A small class-conditioned image diffusion model, trained from scratch: widths [96, 192, 192].
Rows from block 2 of a small class-conditioned image diffusion model, named by matrix and row number. Rows with one number belong to one channel. Each number is 128 + 24 x the weight over its row's rms, rounded and kept within 0 to 255. All counts start at 0. Numbers have three digits each.
After each channel's rows are labels from the 100 images, of 14976 (inputs lightly noised), where the channel reaches its highest value: "strongest on" is what is common among them. Only what is clearly more common there than usual is listed. The data: simulated telescope pictures of galaxies.
# convs0: first 3x3 conv (model.enc.0.2.convs.0.weight, 96x96x3x3, standardized in use, each kernel summed), inputs 0-95
# convs1: second 3x3 conv (model.enc.0.2.convs.1.weight, 96x96x3x3, standardized in use, transposed, each kernel summed), outputs 0-95

convs0.44:119142128113130141147119111137111100092097091134112084174132114127187099129082131139094119155127130074145110133139142121124094136112148136114103105131104152158130139108132133111169117096128108137124150141103150139148187152109145086138116110108099131193144174123113124149143088137139110177
convs1.44:105118127157085129112105173125133104207140135119123140127181125149129174144088125112188133118109147132142156126117146151179135090128135113151137124102151098166133140101119097145111128070169144154125135120137112153112159140127158154161151139125124137119077098127138127118140155132131121115
strongest on: many-armed spiral

convs0.65:140122166139114141076138141114157138160124055128128138144166120156149115165139175140113113113117114167112096118128149141115110101115118120142118113118126110111127146129100095118135144084148117107100132167113163161168134073137110118090110134111128108130107145096145146098156151204134130127
convs1.65:154156079114143152179141176126105138140123169122114122175153159154137143145128110176107118131136108118117113106119151124171137180161137108141172138114114099139143119078138161141117146145106128138120127100168112128168136152121135134178146144136156139086123140104104123130125121179116147088
strongest on: many stars

convs0.61:113179109149166139110116119148124129112138114103134119151139088108128098088065141128090127115132087114107116127094135116114131115115138150156107105155139154137146147075142125114172121092128132101129114155094154139137168119140107136133091162087105148139148117095140154117128134099188154177
convs1.61:108096108138072152113132135125143112167109120119098119160187154120066141150176144112154123124173116105125156166092101131161153097116125112123110148115149119109128146155080112122149160133128137101124147123119136134133137159143143122143146185146120103127073173176134135113127126123116122125
strongest on: bright star with spikes; merging pair

convs0.90:136149117119141118142126145114168122123161155121116130157117127164135125163139159128167111102141120104109113119157174144151142138085193104122109112119121136125137099132103117149118093127136148149055148103100120102100159174113136134114129165139134140109164121080113125128096144184126114077
convs1.90:158103145114125073175123120161121126134144150121109178110079123114129103149118153175128149069106097138117108111158144144143115108131093141136153152105106145165101104089120124136098082098169112104112128137105102119142118141133114126178143145114145125133115123127122080143132118072118114098
strongest on: star cluster; many stars

convs0.74:131159111111100122087122114122186164128182100110114162115128103164136120155152117119144116143111109140121144125141141143153089117114164136128094117127139081125128123085146108153144100128147180174121139130142116121134106094126141097157116144118093120114093117097131080087117144152192108131
convs1.74:133103124146112113149127144133109124123073151137154101112116143102130126098140138163152168124137114135125097126162142118134121152157102116100159080130098056140094090131095122102103108115103111098148127137103092145080133130116123158129110111115096123187107156108131086093123107082130119146
strongest on: many stars; star cluster

convs0.35:153135136130121125099167113139069060128144137152132117146151122158088135123128085148146144107120115123113109082170120123100125117136151135092087132145118127131082110068146112142174142141150139118112113154122121145164164130097141153147082140153118113169145105153136127114127138078153122128
convs1.35:124156141153145140123123122131145130145143096155161132112152165105097110148135176158133149176097135143150141128105153144147073141114109143161160115167127111149133111075130146137125114116128144161105151076130212107155114110127131127101147140165103155141102145125123148098163097109138128144
strongest on: bright star with spikes; edge-on disc

convs0.73:112094153123125115148151070112091129147153162127156118134152133131152130142100116152097145142119131194144136144125123165147161128144127136111105128114106123133113146132135180158113151142125104071120164096148109109131085136110123139122128077156111156137074110117142161166137158086112116092
convs1.73:163152137145153134103156166127171108077138090138137190118089139106120117117140119103119133148129127107145094133137101124109135118133131138144175179172158150091104159129129067124126109155142120144153089145112100120134118154107112110089078116098135129159152150119141125111134126118108171137
strongest on: flattened elliptical; round elliptical

convs0.49:114189113125109137173118142111160144122197081110118128116123102183119118163167114102156136116142157118115135123142144092164129167110164109136087129134154118119134083149143132121117100141136134129091147109127117095098141147112154102138132130101128135145088112111124113155116122101168090088
convs1.49:123117109128124127090149136110103109100139136111099082153066179112135138105089120164103142133127123107102157104153098082113107161147143124132144101112086096161131178108147116124127142121107148128093144129090094094131127155107083140155141173132126162119155138104086116109121147137111126116
strongest on: many stars; star cluster

convs0.58:121099127117135122143093169099132105128131104103143114119092149109127135101135104149117145161104133099123155140120127143110166137153104157152120153111105133146101139197119173137162142103104123090126095110122151148112151136181129155113122104081087125159091133166139194099127113125140129156
convs1.58:143118131126116081139148094119118093120079142150118123149139123102169137152122136150163133067129138145132110098137169138157061169126125096097126127139149121122156158127152152128112155147152169133142120123151080086140138180127139125123126141163119098107166116136124120189113117129110145109
strongest on: barred spiral

convs0.72:118124144104130143115097127159101148100160099129137129129142148092133100138121142139103104125149127078144157132133104137124163156081131122163145118141174174142150129150144178110119086110122119140105110119093180082109139113119111100182107141102168149093097148115148120107146113108134083147
convs1.72:132161109118114132096167102115157111128139128127122127115153181164132184144158116116153166097138133162148116113114136127121133112117127116160168115152132132060107121142127085101166121136149147115179125169133115137157138115095120137119138090116097094183127112102107128159116107156084118137
strongest on: star cluster

convs0.83:138141112123146150130131142137037115118178106120130129108150123155136126127129116122128138132109130135122123111105134151131127123100155105136116114155136119141117107095126117129120102113114115134127142125140093124153098156125134128170180112128124097134140194117125147148102163019101171127
convs1.83:130113166135132115129181111138141094097078102124157163110092124085123159137121176128147099121162139110122103159150115129098132131125093151109133143086115151127147164133138092113148106117156136142133091130129130171108149147123151107086117182146150126164130109095077146095127110115120098151
strongest on: many-armed spiral; winding: clockwise outward; winding: anticlockwise outward

convs0.21:138089146130111144166102064130162136111133086117120144101191132046116113109137154140115148136141135123128109121129071147158135104090114129147144135119122156101123134094145144129124138146101152135125148146118127099169152156112158126138168150123131144144108094133137168107095155137126098106
convs1.21:137157139104079145079097123105097108164155132150114112102125145177138134136147093114126113150123080131142142119141124109079135087115129103177080118137155112152132159125113110118156116101132132148129128128099176117148104144137086066129132114113138101118117178112129150152107103150121108155
strongest on: many stars